From a checkpoint of a small audio frame classifier.
Model: 8.5M parameters, mfcc input, arch wavenet, norm batchnorm, depths [8], widths [384].
Training: muon at rate 0.0032, 27600 steps.
Rows from block 4, named by matrix and row number. Rows with one number belong to one channel. Each number is 50 + 12 x the weight over its row's rms, rounded and kept within 0 to 99. All counts start at 0. After the name is the row's rms in percent of the matrix's.
# filt: filter width-3 conv, dilation 16 (model.blocks.4.filt.weight, 384x384x3), inputs 100-119, a 3 kernel for each
# gate: gate width-3 conv, dilation 16 (model.blocks.4.gate.weight, 384x384x3), inputs 100-119, a 3 kernel for each
# out: residual pointwise conv (model.blocks.4.out.weight, 384x384x1, transposed), outputs 275-329
filt.15 099:44 55 52 52 58 53 48 32 49 38 45 36 58 38 31 46 52 45 58 59 35 47 44 68 42 57 56 47 81 59 48 34 61 50 46 50 54 84 62 40 70 44 41 54 45 32 55 41 58 28 61 40 39 62 56 72 49 36 35 54
gate.15 095:52 66 57 48 36 34 58 51 51 61 72 55 37 43 63 57 55 50 56 51 42 44 64 56 77 35 58 54 47 40 35 43 43 66 39 44 30 31 48 42 42 54 54 57 61 36 67 61 45 42 49 59 51 57 40 30 48 75 30 44
out.15 096:60 64 51 55 67 44 56 61 46 53 42 43 58 56 37 26 43 68 42 62 48 47 65 41 16 61 20 70 66 52 61 48 56 65 42 66 58 32 57 71 56 48 47 46 64 47 22 50 51 36 77 44 59 42 59
filt.16 099:45 37 51 59 58 70 53 46 69 66 45 52 50 47 41 41 57 52 39 65 40 36 58 56 58 60 49 39 47 50 77 34 43 56 50 54 68 34 52 50 47 50 36 39 79 35 66 56 76 52 59 75 58 61 56 66 89 40 33 68
gate.16 105:56 34 57 58 33 57 52 56 85 53 24 45 73 33 67 57 71 39 43 63 45 48 55 26 42 74 43 60 51 57 47 84 35 36 42 47 61 51 44 67 62 68 71 46 49 70 43 43 52 53 33 67 63 55 37 26 43 69 57 37
out.16 089:42 41 57 48 44 53 45 56 49 61 45 46 45 44 50 45 44 74 56 56 47 50 51 70 44 37 60 29 29 58 69 42 75 55 49 54 34 46 64 42 39 44 66 50 57 58 30 66 42 40 27 49 52 62 62
filt.17 096:52 33 35 59 27 74 66 47 41 59 63 43 55 72 65 66 47 26 40 40 40 37 32 46 52 58 22 49 51 61 36 60 57 59 47 44 48 63 56 41 48 51 44 38 65 73 49 27 39 56 54 59 52 45 35 51 48 69 54 34
gate.17 096:54 47 66 53 51 28 57 53 71 47 30 38 69 41 49 37 67 46 52 70 38 45 61 54 61 56 33 35 47 47 62 56 61 27 46 41 39 60 48 47 48 76 22 51 65 44 71 55 64 51 58 52 92 49 63 61 44 48 45 62
out.17 106:38 45 54 64 20 55 52 39 47 45 31 69 42 46 61 43 55 72 62 59 44 47 44 58 57 40 40 54 61 62 42 45 62 47 49 35 24 48 49 37 34 58 54 55 64 53 39 54 57 67 53 55 60 34 37
filt.18 099:56 41 36 44 65 41 35 48 65 57 58 47 41 71 45 35 53 35 29 31 51 47 27 51 56 50 57 25 50 60 60 34 57 61 26 41 55 28 48 43 35 55 72 48 28 43 43 66 40 37 52 40 38 57 43 51 58 61 52 57
gate.18 097:33 43 59 55 47 63 61 55 48 46 29 39 39 23 54 80 38 40 42 52 50 45 29 54 60 63 48 42 47 61 33 58 67 43 48 59 49 51 43 58 50 50 57 37 54 54 64 46 53 55 45 49 39 70 43 14 71 52 28 43
out.18 098:54 33 45 49 30 35 19 42 57 45 67 53 59 33 36 42 37 57 42 41 78 41 49 52 82 39 47 45 64 74 57 65 61 42 56 43 44 54 41 41 43 59 54 61 65 56 71 67 60 60 36 38 32 50 73
filt.19 101:60 70 44 30 54 63 47 40 56 57 88 40 51 54 73 37 51 62 47 30 44 30 60 53 51 59 62 54 55 53 56 65 98 44 47 39 37 49 56 50 59 56 59 48 59 38 52 56 60 52 31 61 49 42 33 49 51 50 63 53
gate.19 100:39 68 56 66 54 42 51 50 54 37 29 52 49 85 55 46 50 42 53 53 42 42 26 53 60 31 61 44 69 52 64 40 39 50 62 69 29 45 60 38 43 45 54 47 51 42 68 43 64 46 39 52 72 59 50 54 42 20 60 46
out.19 095:43 49 46 56 47 43 50 42 50 58 50 47 53 44 31 26 58 59 56 40 46 50 48 73 56 37 61 54 53 65 44 40 62 26 44 43 70 43 60 52 53 65 38 52 69 36 41 43 55 49 48 40 68 70 38
filt.20 097:42 62 52 49 58 68 43 31 61 43 40 63 57 32 40 41 61 50 53 65 38 49 53 57 30 64 42 30 39 49 42 66 64 38 26 50 54 57 34 76 58 52 82 36 33 75 36 49 50 74 45 46 58 47 19 61 61 51 43 46
gate.20 095:61 48 43 61 37 54 41 48 64 87 48 64 46 40 72 45 75 49 37 55 48 64 50 45 40 54 50 37 36 65 43 24 51 59 30 43 29 34 53 38 54 42 34 39 42 36 41 39 42 60 35 55 61 32 57 52 59 60 46 58
out.20 089:50 74 63 43 36 60 55 60 57 54 42 55 36 61 71 44 43 52 33 66 74 37 30 51 51 68 39 30 47 25 56 64 42 27 56 39 48 68 49 64 63 42 65 65 48 46 23 54 43 53 50 20 50 50 44
filt.21 103:47 37 42 46 45 53 54 35 37 48 50 21 63 49 42 65 46 24 20 41 91 38 56 52 52 42 62 61 57 64 81 30 16 43 53 51 37 51 55 42 49 59 37 38 41 37 39 34 53 53 48 43 61 72 50 47 45 45 54 48
gate.21 103:40 46 46 35 56 44 42 44 52 50 51 58 63 61 23 26 45 73 34 77 38 62 51 64 51 62 34 37 45 42 53 62 38 56 55 46 40 47 45 55 49 50 39 38 55 37 45 68 62 35 40 43 32 51 38 44 60 50 43 64
out.21 088:45 49 51 67 49 67 37 53 47 47 35 55 57 50 30 48 32 64 49 46 22 43 60 57 45 36 40 67 59 41 38 57 42 49 68 40 44 60 39 32 48 69 56 30 64 54 45 32 40 67 59 53 61 60 53
filt.22 099:39 48 52 68 76 35 54 26 26 38 74 55 57 51 38 42 61 42 56 42 28 35 33 37 67 49 47 58 45 32 43 53 46 62 48 45 27 46 48 56 50 44 38 50 70 45 68 42 60 43 50 59 48 59 65 55 43 44 55 31
gate.22 097:67 40 48 59 31 53 54 56 70 51 36 40 59 54 57 38 41 57 49 42 43 50 51 65 56 39 60 75 36 57 51 40 44 64 35 28 83 64 47 53 67 33 57 52 39 66 61 66 40 35 48 47 64 53 60 33 62 57 37 46
out.22 101:53 46 53 69 46 42 48 47 46 62 24 72 45 48 49 32 50 50 55 39 54 52 50 47 33 55 55 61 42 51 31 52 48 59 40 46 69 37 48 49 56 47 54 30 40 52 63 47 52 35 43 61 61 49 47
filt.23 098:48 58 48 51 43 57 21 54 35 83 35 44 35 45 50 60 64 55 09 75 46 64 49 51 69 48 48 57 50 44 61 27 65 51 34 56 74 56 56 83 52 54 67 52 65 22 41 45 26 43 55 54 30 64 31 44 47 44 51 48
gate.23 102:44 49 56 54 56 48 66 68 44 63 57 44 62 19 61 56 67 50 54 34 70 40 59 52 65 40 43 42 60 42 20 41 37 16 56 60 53 41 38 41 65 41 51 59 28 95 40 63 61 43 39 47 56 42 44 32 43 59 39 66
out.23 113:38 57 57 50 62 62 47 19 43 42 70 44 40 47 42 53 39 38 55 45 45 55 25 73 45 33 51 55 43 63 34 31 75 51 57 63 37 28 51 45 24 70 54 51 32 53 59 47 38 56 46 46 51 44 46
filt.24 103:71 48 52 60 65 63 48 44 37 40 57 56 42 54 35 69 43 31 52 59 62 73 44 54 39 46 46 68 38 52 40 71 58 34 41 31 61 70 48 58 41 70 36 36 58 80 58 36 34 36 42 47 45 42 76 52 46 50 57 38
gate.24 094:65 62 37 29 60 60 61 53 34 50 38 42 34 53 43 78 55 60 50 72 77 59 41 54 26 57 75 40 55 35 60 56 50 24 50 44 52 52 41 69 58 64 34 52 63 73 47 57 52 50 42 65 39 74 60 49 57 37 30 30
out.24 106:41 60 66 76 49 58 49 31 50 47 48 35 43 65 46 46 36 47 48 57 49 58 40 41 37 38 26 50 68 54 67 35 62 60 50 67 41 46 44 63 37 58 56 32 20 37 40 56 43 45 52 61 57 46 60
filt.25 102:52 73 61 86 55 48 54 20 60 62 23 39 53 47 53 55 55 38 75 48 49 77 49 55 68 41 33 32 40 53 46 36 68 64 33 56 50 61 48 48 52 56 67 43 43 36 59 46 21 48 47 53 47 38 38 48 43 41 39 37
gate.25 094:56 44 66 41 52 40 47 41 61 59 41 63 48 39 74 61 43 36 34 60 43 34 45 46 44 45 52 60 44 43 51 71 64 59 45 53 52 58 28 45 54 57 49 41 50 27 29 85 32 58 48 73 61 36 49 67 51 64 61 47
out.25 113:69 37 71 74 57 59 59 33 38 58 42 56 39 54 39 52 24 42 62 64 35 39 58 34 61 78 62 46 57 33 41 59 61 50 64 52 39 58 74 47 46 45 55 52 45 57 66 67 37 65 37 61 57 46 67
filt.26 100:48 52 59 48 61 29 52 65 45 44 81 25 58 68 50 51 65 62 63 55 37 58 31 48 39 61 56 67 52 43 51 41 67 43 58 50 42 54 55 52 65 51 66 50 47 53 28 30 57 45 62 65 48 59 43 63 65 54 43 52
gate.26 104:57 61 39 58 46 52 45 42 47 57 43 60 37 41 46 51 43 51 31 62 46 47 51 53 18 45 48 45 57 29 45 56 27 42 35 46 33 56 46 61 33 30 33 64 62 53 65 79 68 42 50 37 50 46 59 28 45 48 46 64
out.26 086:60 47 50 65 50 49 57 46 61 49 51 59 40 68 50 42 41 54 48 46 70 53 80 35 51 32 52 41 51 51 67 43 48 39 55 57 60 54 64 48 52 41 66 37 26 57 51 48 51 46 55 47 40 23 56
filt.27 097:63 35 52 38 66 47 58 70 35 36 43 56 50 58 54 46 58 67 35 77 63 59 63 69 30 46 66 35 57 65 20 35 50 40 46 48 47 47 74 53 44 45 56 49 45 60 75 63 59 19 43 57 58 71 50 35 68 45 51 55
gate.27 096:31 56 53 62 55 47 59 54 25 54 53 46 59 49 68 50 57 40 48 64 52 38 47 46 49 60 53 39 64 41 29 61 46 36 45 44 58 51 53 54 66 46 58 51 35 47 34 43 65 53 47 48 43 47 36 57 42 61 39 39
out.27 100:69 31 29 51 66 56 49 69 51 51 33 67 52 31 66 62 27 65 42 53 37 56 53 48 43 67 49 54 55 42 43 48 28 68 41 47 54 59 41 49 38 57 61 77 49 55 41 64 50 48 38 55 33 52 34
filt.28 098:48 45 42 58 80 48 66 31 73 47 35 43 42 68 47 33 42 54 49 43 55 47 30 46 53 49 33 45 69 51 40 61 87 44 52 62 70 64 59 42 76 59 58 65 42 33 49 51 28 64 66 67 45 47 35 41 52 53 49 38
gate.28 094:56 62 13 49 60 41 37 58 44 45 68 17 59 22 54 50 54 42 51 65 37 46 72 19 42 65 38 24 59 48 53 42 42 71 56 61 58 61 34 64 34 43 50 19 55 51 39 64 44 46 54 51 60 38 38 47 41 44 65 44
out.28 109:54 48 52 35 39 37 35 50 45 42 51 65 54 53 57 32 74 59 33 62 56 55 62 42 26 57 57 40 41 46 50 89 40 56 52 49 29 37 65 60 52 41 46 44 35 50 27 58 49 43 63 41 60 54 53
filt.29 105:43 59 49 46 34 40 28 43 40 56 51 56 55 46 75 35 54 79 53 49 34 81 53 51 39 62 56 41 63 45 61 59 62 60 59 33 37 70 43 59 66 20 45 76 49 48 41 41 52 36 37 75 44 66 43 68 60 55 60 30
gate.29 103:23 27 44 38 62 29 23 43 42 64 51 65 59 55 47 61 48 36 56 68 69 39 44 63 50 51 53 32 59 54 52 50 26 53 54 34 56 52 33 53 41 64 72 46 79 59 49 49 54 39 52 60 50 69 56 38 27 38 48 48
out.29 118:57 38 49 68 38 44 20 62 49 38 56 50 54 39 60 63 41 44 38 14 47 57 27 51 45 41 33 68 74 57 59 45 55 50 38 58 62 59 23 44 47 55 58 58 30 53 52 68 56 49 53 49 77 64 53
filt.30 096:43 34 51 46 55 62 54 49 41 53 61 43 51 40 39 29 34 77 52 42 32 50 58 72 55 58 44 90 54 45 46 51 46 43 64 50 83 44 53 46 60 56 61 49 53 48 46 58 64 37 46 61 26 44 73 31 53 37 50 60
gate.30 093:55 38 49 43 66 36 50 43 37 72 17 56 29 43 56 54 71 67 70 60 43 49 54 55 60 66 52 39 38 58 27 32 34 35 76 45 48 58 52 58 43 38 36 66 44 45 46 42 47 57 47 18 56 42 61 75 44 52 45 23
out.30 099:52 52 57 51 40 59 64 49 58 61 39 27 80 36 47 46 42 60 59 49 58 46 52 59 62 40 62 37 43 76 51 58 48 52 61 41 52 65 65 56 40 33 53 41 28 45 47 49 64 48 47 65 48 45 35
filt.31 103:53 66 57 40 52 47 54 47 64 26 66 52 56 54 51 47 34 33 55 47 43 33 56 46 52 46 49 37 47 39 43 50 46 53 36 47 74 47 54 52 50 57 60 48 70 69 35 57 24 66 62 60 60 48 34 59 47 43 39 51
gate.31 098:31 54 51 58 59 49 60 43 50 31 32 63 36 27 41 55 40 60 44 38 66 57 52 40 58 45 56 45 58 50 37 42 51 36 55 32 40 35 39 30 61 48 53 63 48 67 46 41 59 43 60 54 36 34 37 50 56 48 46 28
out.31 097:44 36 27 43 61 56 44 65 49 53 45 41 28 40 68 60 61 48 24 46 77 72 40 41 35 78 59 56 56 57 51 54 38 50 40 85 45 49 38 52 75 62 64 67 52 45 59 62 43 47 49 61 50 50 52
filt.32 095:62 40 46 43 66 37 50 52 56 44 78 50 57 41 66 42 61 44 49 48 62 34 65 46 59 54 60 26 53 47 26 58 53 62 40 36 37 34 65 39 38 32 42 64 52 51 22 75 47 57 60 25 47 63 25 40 40 64 39 40
gate.32 096:50 39 50 42 71 30 45 47 76 55 47 34 48 59 74 48 55 52 48 39 38 30 54 47 45 49 47 56 74 46 44 33 57 48 54 59 40 54 48 34 41 40 58 56 53 47 66 26 48 40 64 51 44 36 63 46 54 50 32 57
out.32 099:60 71 54 66 58 38 55 29 67 63 56 43 27 65 41 45 57 56 35 57 51 33 23 32 46 58 37 48 61 31 48 47 37 41 53 66 67 57 59 47 61 36 40 58 58 47 52 36 62 54 45 53 49 65 36
filt.33 102:62 78 54 70 57 59 51 59 51 53 69 59 47 54 51 59 43 68 24 48 36 37 41 57 71 53 76 30 56 37 63 44 63 61 38 54 52 61 49 30 62 38 50 48 17 39 40 44 39 38 52 60 46 40 56 32 49 45 65 39
gate.33 096:61 38 47 47 38 26 56 40 52 48 47 50 40 37 58 58 44 52 65 57 68 48 38 51 28 35 29 40 54 71 31 37 49 22 48 49 49 55 36 68 46 44 36 50 68 63 72 75 56 48 43 48 48 43 51 51 59 58 43 59
out.33 093:58 49 48 55 33 51 27 52 13 59 34 60 50 47 57 60 66 52 51 59 65 54 37 41 66 52 34 37 63 57 31 42 47 67 50 53 45 36 39 23 35 59 56 42 52 58 60 59 51 47 66 47 40 74 44
filt.34 096:80 60 43 55 59 50 46 50 55 47 46 31 47 26 40 69 48 60 66 49 66 43 52 55 40 62 74 47 51 72 31 62 44 56 59 65 38 48 61 35 70 34 48 50 30 42 62 53 50 35 65 55 62 61 74 59 42 45 41 47
gate.34 106:49 26 66 61 45 47 49 49 46 61 57 68 56 58 64 51 40 46 29 59 18 52 41 41 60 49 52 44 43 23 42 70 47 50 48 48 36 47 73 53 47 54 60 56 40 23 42 53 46 61 66 46 60 41 30 55 59 37 66 50
out.34 090:41 29 40 56 52 37 67 56 36 53 57 54 50 41 46 44 48 66 51 46 49 52 55 42 58 51 64 52 47 40 76 74 67 37 51 37 36 49 55 38 32 67 59 45 32 68 14 62 47 49 40 38 38 46 46
filt.35 099:76 58 48 53 40 39 69 52 62 43 60 46 60 47 62 31 54 61 43 50 55 73 62 47 57 29 69 60 61 43 39 62 48 37 50 50 52 49 60 46 52 50 66 53 56 67 35 50 71 48 40 59 61 46 68 55 64 58 55 58
gate.35 099:55 44 37 46 61 57 54 69 58 11 54 36 47 46 47 54 51 27 45 69 56 69 59 57 45 50 49 33 27 53 29 80 56 30 67 41 76 30 53 57 60 55 38 28 52 58 62 46 41 58 48 60 58 40 65 32 54 46 37 46
out.35 096:48 41 86 53 40 56 29 59 47 36 50 43 42 66 57 55 51 42 51 49 74 55 45 37 52 54 63 57 40 20 47 61 51 46 64 64 45 64 47 54 25 60 60 17 64 59 82 47 33 47 43 63 60 50 27
filt.36 105:40 62 64 72 48 52 56 44 54 44 54 35 38 54 35 62 57 77 54 32 64 55 42 59 52 42 69 56 67 45 49 28 55 67 60 52 50 48 51 54 38 50 58 54 46 45 53 75 48 63 48 47 42 60 62 54 54 37 55 67
gate.36 103:43 66 54 43 74 70 62 41 43 34 43 41 45 21 28 58 56 57 58 33 36 41 61 38 43 57 45 51 77 60 59 46 47 54 44 42 64 33 60 45 63 54 51 36 48 64 53 66 57 21 49 52 46 75 59 45 60 48 48 66
out.36 105:51 66 51 37 67 52 41 55 47 53 26 64 60 61 52 43 70 52 43 58 50 45 15 58 64 41 39 60 68 58 44 53 65 57 49 43 57 41 43 57 54 57 55 21 45 69 49 31 66 57 54 46 47 61 62
filt.37 105:50 54 61 44 49 55 53 40 32 42 40 53 59 34 53 53 49 54 72 47 31 37 51 45 38 48 40 59 58 61 24 49 48 56 62 46 39 50 49 34 44 53 50 46 72 43 55 60 40 47 28 42 47 55 40 35 57 73 51 58
gate.37 102:42 55 38 66 60 29 42 79 42 29 49 59 59 45 58 58 29 59 84 55 43 35 49 48 43 55 49 45 51 37 54 62 38 42 76 45 44 55 52 24 57 66 53 59 59 34 52 27 30 54 50 36 49 71 44 38 57 61 50 53
out.37 094:52 54 57 49 52 60 48 34 55 50 55 47 60 63 88 57 51 42 56 77 62 62 64 66 31 67 59 46 57 27 46 49 53 48 58 59 36 45 58 68 50 63 49 54 36 21 68 26 55 19 61 47 53 35 33
filt.38 096:49 41 65 67 33 25 51 48 49 49 64 55 42 55 67 39 30 56 48 34 65 46 54 44 52 50 79 47 49 53 42 55 29 65 43 50 56 67 64 62 52 30 52 35 61 53 43 47 48 57 57 41 48 37 57 56 53 57 26 49
gate.38 102:60 58 42 51 49 47 48 43 46 53 35 52 54 65 52 63 60 27 58 57 65 52 59 49 60 74 52 36 38 46 46 47 38 33 44 34 55 75 65 81 45 45 67 20 53 58 44 54 33 62 38 60 45 21 74 57 54 59 52 78
out.38 094:68 53 11 68 53 53 65 50 62 51 53 50 37 58 56 65 40 33 69 46 40 41 58 40 38 65 52 53 29 58 46 45 50 48 41 41 48 48 37 39 54 42 59 70 39 50 20 50 56 26 69 53 60 41 63
filt.39 095:42 47 47 42 50 62 51 48 57 34 53 77 63 45 36 35 46 53 30 55 39 63 44 62 48 38 49 39 30 56 58 33 74 51 46 44 35 43 62 32 56 60 77 46 43 62 76 55 62 35 60 58 57 42 31 52 63 53 61 41
gate.39 095:73 61 49 50 51 78 45 46 69 60 55 54 49 28 59 44 59 51 52 50 49 58 56 35 31 67 45 46 42 39 31 71 86 51 49 45 50 49 51 54 49 44 59 56 40 52 61 48 42 64 52 57 50 34 41 29 16 63 49 59
out.39 090:57 56 70 49 50 55 31 67 37 87 85 47 45 44 56 35 68 31 33 46 67 61 54 27 68 73 41 43 37 56 48 23 58 61 42 51 34 30 41 59 31 44 57 55 61 33 45 53 47 57 64 62 37 48 32
filt.40 098:35 33 47 46 33 64 49 46 32 76 50 59 29 60 46 51 48 35 33 55 47 39 54 48 29 34 54 41 66 54 44 44 63 73 86 51 32 45 60 61 54 55 54 39 55 43 57 53 65 85 46 58 64 21 49 59 51 43 31 56
gate.40 093:28 50 37 45 69 42 30 53 54 44 43 40 31 42 46 49 62 50 52 35 65 55 37 61 49 41 27 59 58 56 65 44 39 35 59 59 26 60 62 52 52 41 25 52 72 48 36 65 49 61 52 60 48 53 48 29 55 44 59 52
out.40 101:45 40 36 49 49 29 35 51 64 52 43 57 46 49 56 50 76 48 52 68 61 46 55 39 55 51 49 48 50 48 54 63 34 70 51 84 43 44 35 61 41 55 35 43 46 29 35 75 74 63 29 47 44 63 43
filt.41 105:43 52 50 54 57 78 59 63 56 45 46 50 50 38 55 47 49 55 51 52 45 47 72 62 49 48 42 59 75 68 65 61 38 50 62 40 68 55 36 36 48 37 35 55 35 20 62 51 40 36 56 65 44 66 22 59 45 36 51 42
gate.41 105:65 47 44 59 49 41 42 47 40 55 53 17 65 36 50 54 48 43 68 53 51 36 38 39 36 46 53 40 32 62 34 50 50 41 44 49 34 37 63 58 47 54 57 44 74 49 50 42 44 41 54 49 60 49 52 34 48 45 57 34
out.41 093:50 54 61 48 70 30 30 65 38 33 60 48 41 55 51 59 58 62 54 34 33 52 49 60 47 49 53 36 54 70 49 71 31 45 39 42 45 58 44 47 75 54 28 52 43 52 64 56 41 60 32 48 41 40 40
filt.42 099:54 34 52 28 26 59 34 40 44 75 22 60 70 34 25 46 58 45 44 41 69 26 18 47 41 39 58 60 61 49 35 49 39 47 60 64 65 37 49 40 49 67 47 65 45 47 36 55 60 33 53 52 51 57 69 52 57 70 51 45
gate.42 098:42 40 45 49 43 49 86 68 51 33 32 29 66 45 66 55 51 63 47 49 29 60 56 58 44 48 39 54 31 40 54 60 50 34 59 32 39 62 59 51 62 57 61 64 43 60 46 56 55 36 50 51 59 45 37 35 59 72 50 42
out.42 094:52 60 47 40 64 60 51 59 38 64 21 70 63 35 47 39 51 50 41 55 59 34 42 46 52 52 37 69 56 48 53 69 55 51 53 50 63 43 64 74 34 65 44 43 59 47 59 60 36 52 58 77 48 36 60
filt.43 094:56 38 81 63 55 61 38 46 54 49 56 49 63 45 54 65 59 42 67 53 71 68 60 58 37 33 55 59 42 57 47 48 31 41 55 61 35 65 39 41 44 57 39 43 60 45 51 88 60 42 26 53 55 32 54 48 46 43 52 52
gate.43 094:50 52 55 59 36 57 48 47 70 24 56 38 36 42 40 38 56 38 78 45 45 33 32 48 63 64 46 61 56 35 48 45 52 55 46 40 44 51 70 44 54 45 24 58 46 52 67 25 50 42 58 46 64 55 64 55 50 41 58 48
out.43 103:59 37 48 53 43 46 45 48 65 63 37 36 67 52 32 50 52 62 50 42 36 74 63 53 54 40 45 59 31 65 57 30 53 36 61 56 52 47 62 48 47 54 72 37 61 52 44 43 50 51 38 60 62 65 49
filt.44 098:42 52 69 33 58 58 52 50 47 49 54 68 71 49 44 57 55 37 71 61 62 21 64 52 51 71 36 41 33 58 47 58 70 46 18 67 50 65 49 23 44 54 38 52 44 48 33 48 60 48 55 38 40 54 76 48 34 48 51 56
gate.44 097:43 75 51 65 79 68 56 55 30 51 59 64 71 54 69 46 77 62 65 45 36 36 53 40 26 75 56 38 60 44 44 59 59 34 43 45 35 53 51 36 57 53 34 41 79 25 59 42 58 58 38 30 71 72 69 39 47 24 53 46
out.44 107:72 33 34 70 40 62 55 51 69 58 37 41 67 43 72 70 37 59 50 55 53 59 36 33 36 43 45 58 48 74 49 39 38 53 46 59 51 65 65 48 46 56 61 53 27 62 46 55 42 37 45 50 52 62 61
filt.45 098:56 58 59 49 53 45 56 62 41 23 60 30 59 50 63 33 44 52 39 61 54 61 53 56 45 43 80 75 58 79 36 44 43 40 53 57 46 48 54 46 42 55 43 35 66 36 54 53 49 51 63 66 42 60 65 50 67 58 62 41
gate.45 102:50 41 36 80 52 33 48 55 40 32 23 44 56 50 53 37 70 48 34 57 17 63 64 54 71 55 44 38 71 34 41 52 40 51 36 45 40 68 57 47 61 72 47 61 58 40 58 45 34 68 53 50 46 45 46 45 46 29 50 42
out.45 098:59 49 31 49 37 37 33 49 56 62 42 45 46 40 16 62 54 36 61 57 44 40 26 72 56 27 40 40 51 42 42 45 29 42 48 54 66 36 62 44 42 52 36 22 66 47 43 57 52 51 37 64 55 39 58
filt.46 100:48 56 72 49 65 54 53 50 41 33 39 45 34 50 30 69 48 99 74 41 49 48 42 60 45 81 62 49 55 46 52 42 60 64 72 65 48 46 24 54 40 56 40 51 58 58 65 49 60 52 36 71 55 51 62 66 36 42 64 30
gate.46 102:36 37 55 51 23 47 38 40 64 39 56 55 47 51 55 45 21 30 48 45 58 50 51 31 31 48 21 71 51 42 34 39 55 37 34 40 56 41 66 53 32 51 64 51 43 56 51 55 30 60 43 52 53 63 49 36 42 43 53 60
out.46 089:51 58 44 58 71 51 59 44 34 39 23 65 57 42 53 36 37 37 46 65 50 45 68 53 63 46 52 50 50 59 63 31 49 46 33 41 67 46 38 66 39 49 54 37 75 37 48 53 64 46 39 55 51 59 43
filt.47 107:71 60 56 65 55 58 44 59 34 51 57 40 59 44 18 69 56 58 33 45 56 54 48 55 42 64 58 55 36 50 64 39 33 48 71 44 45 58 50 45 46 70 46 51 73 62 30 55 44 43 47 49 39 50 31 79 21 58 52 43
gate.47 097:58 27 37 67 44 60 50 54 56 46 47 34 51 71 62 59 57 38 57 54 56 41 42 24 62 32 48 47 70 46 30 56 47 35 43 40 52 40 46 35 50 27 44 58 49 47 49 49 42 47 62 45 52 53 63 42 60 49 34 46
out.47 095:45 56 63 54 45 62 35 56 39 10 29 56 46 28 54 61 58 50 67 52 50 39 45 51 59 49 50 64 59 39 62 65 38 41 32 32 64 44 57 57 58 51 52 54 47 70 46 47 33 45 61 57 41 62 56
filt.48 090:35 52 55 30 58 58 48 59 37 62 70 50 48 67 45 63 43 47 44 51 50 39 58 51 31 47 53 62 43 59 66 55 44 40 29 46 32 44 62 45 52 59 30 45 41 66 61 52 27 47 50 41 42 43 44 53 44 57 50 48
gate.48 103:51 46 49 31 62 66 52 54 64 30 52 34 48 55 47 48 47 39 61 37 61 30 43 54 58 47 53 55 41 59 68 49 73 66 49 42 57 66 58 24 63 55 45 58 50 66 23 45 25 45 41 55 62 57 36 52 28 26 45 49
out.48 092:54 39 75 33 56 38 55 37 40 43 50 62 60 43 59 69 62 53 36 40 52 48 64 72 78 59 57 45 49 34 50 56 44 59 58 44 55 42 43 42 61 48 50 64 43 46 31 51 32 36 40 24 50 64 62
filt.49 092:31 32 40 57 58 43 39 58 49 51 76 78 62 51 41 53 36 41 43 41 55 61 62 53 60 08 43 70 60 63 40 62 40 51 77 41 40 76 73 44 68 49 57 40 67 63 65 75 51 27 58 54 51 57 40 41 41 48 57 62
gate.49 108:73 53 57 75 36 21 57 56 48 29 44 37 48 49 41 50 57 71 57 65 40 52 35 42 48 50 41 47 45 35 50 19 47 47 52 46 66 29 52 45 51 52 57 33 44 33 45 69 73 67 52 32 57 38 52 38 51 33 48 47
out.49 095:49 34 55 53 79 40 49 78 50 34 37 37 47 34 40 40 30 71 55 41 48 49 64 54 63 71 47 50 46 33 40 66 23 60 56 28 68 54 63 73 39 36 75 38 59 54 69 41 58 74 69 50 58 60 55
filt.50 097:55 34 37 57 36 59 62 39 54 57 49 63 59 30 48 60 46 28 74 44 41 50 42 48 45 48 42 49 60 20 43 47 48 48 60 53 54 60 62 68 45 55 61 59 60 45 48 56 38 44 45 41 45 30 39 57 51 42 49 61
gate.50 094:70 41 64 59 42 40 39 29 58 25 54 50 45 42 42 39 61 33 44 47 40 46 32 47 55 60 86 59 45 50 35 44 53 62 54 62 65 44 58 30 51 38 39 79 55 48 45 57 48 34 58 66 54 51 35 71 48 59 60 48
out.50 104:52 48 66 56 70 63 44 57 54 79 61 51 42 43 57 64 58 67 56 52 50 32 63 37 18 38 61 55 44 34 42 45 48 29 48 46 55 29 45 49 42 62 29 49 75 28 57 54 39 61 60 66 56 58 37
filt.51 098:59 61 51 54 42 00 61 34 57 68 44 65 33 58 73 52 59 54 45 48 60 59 52 40 54 41 44 24 62 37 55 39 73 57 39 30 56 42 59 48 59 46 51 51 19 42 44 50 67 63 75 39 39 43 48 44 51 56 41 43
gate.51 105:45 47 53 70 44 40 42 59 60 51 45 60 45 59 35 50 60 55 47 33 54 48 46 38 74 46 37 45 53 39 33 51 74 32 49 20 41 38 64 37 51 48 32 47 24 50 55 47 53 56 60 45 49 40 43 51 72 36 40 68
out.51 108:58 52 70 44 49 49 60 53 62 57 57 51 04 64 54 59 64 57 62 45 64 36 60 42 33 72 48 43 81 50 64 57 54 45 50 71 62 50 51 49 36 44 68 42 65 46 48 39 58 39 61 58 33 57 71
filt.52 098:37 23 46 63 48 49 50 51 47 27 52 42 36 51 65 54 38 72 59 52 48 75 41 46 43 44 51 65 58 54 39 24 65 41 61 52 53 37 50 34 48 48 52 82 71 45 49 50 43 29 66 38 69 70 59 49 91 53 56 40
gate.52 094:33 40 50 65 41 48 59 44 40 48 57 23 53 33 49 47 57 63 59 11 49 43 49 39 50 32 31 27 67 62 41 64 52 37 55 61 51 43 30 66 44 50 70 55 48 65 56 35 50 53 45 59 49 54 45 73 49 54 47 37
out.52 097:32 51 66 35 32 46 40 38 59 47 63 44 53 38 39 44 39 46 41 57 59 79 46 48 52 60 48 49 70 41 67 49 39 73 42 57 37 65 38 38 43 55 64 36 45 61 54 36 60 55 44 54 41 33 57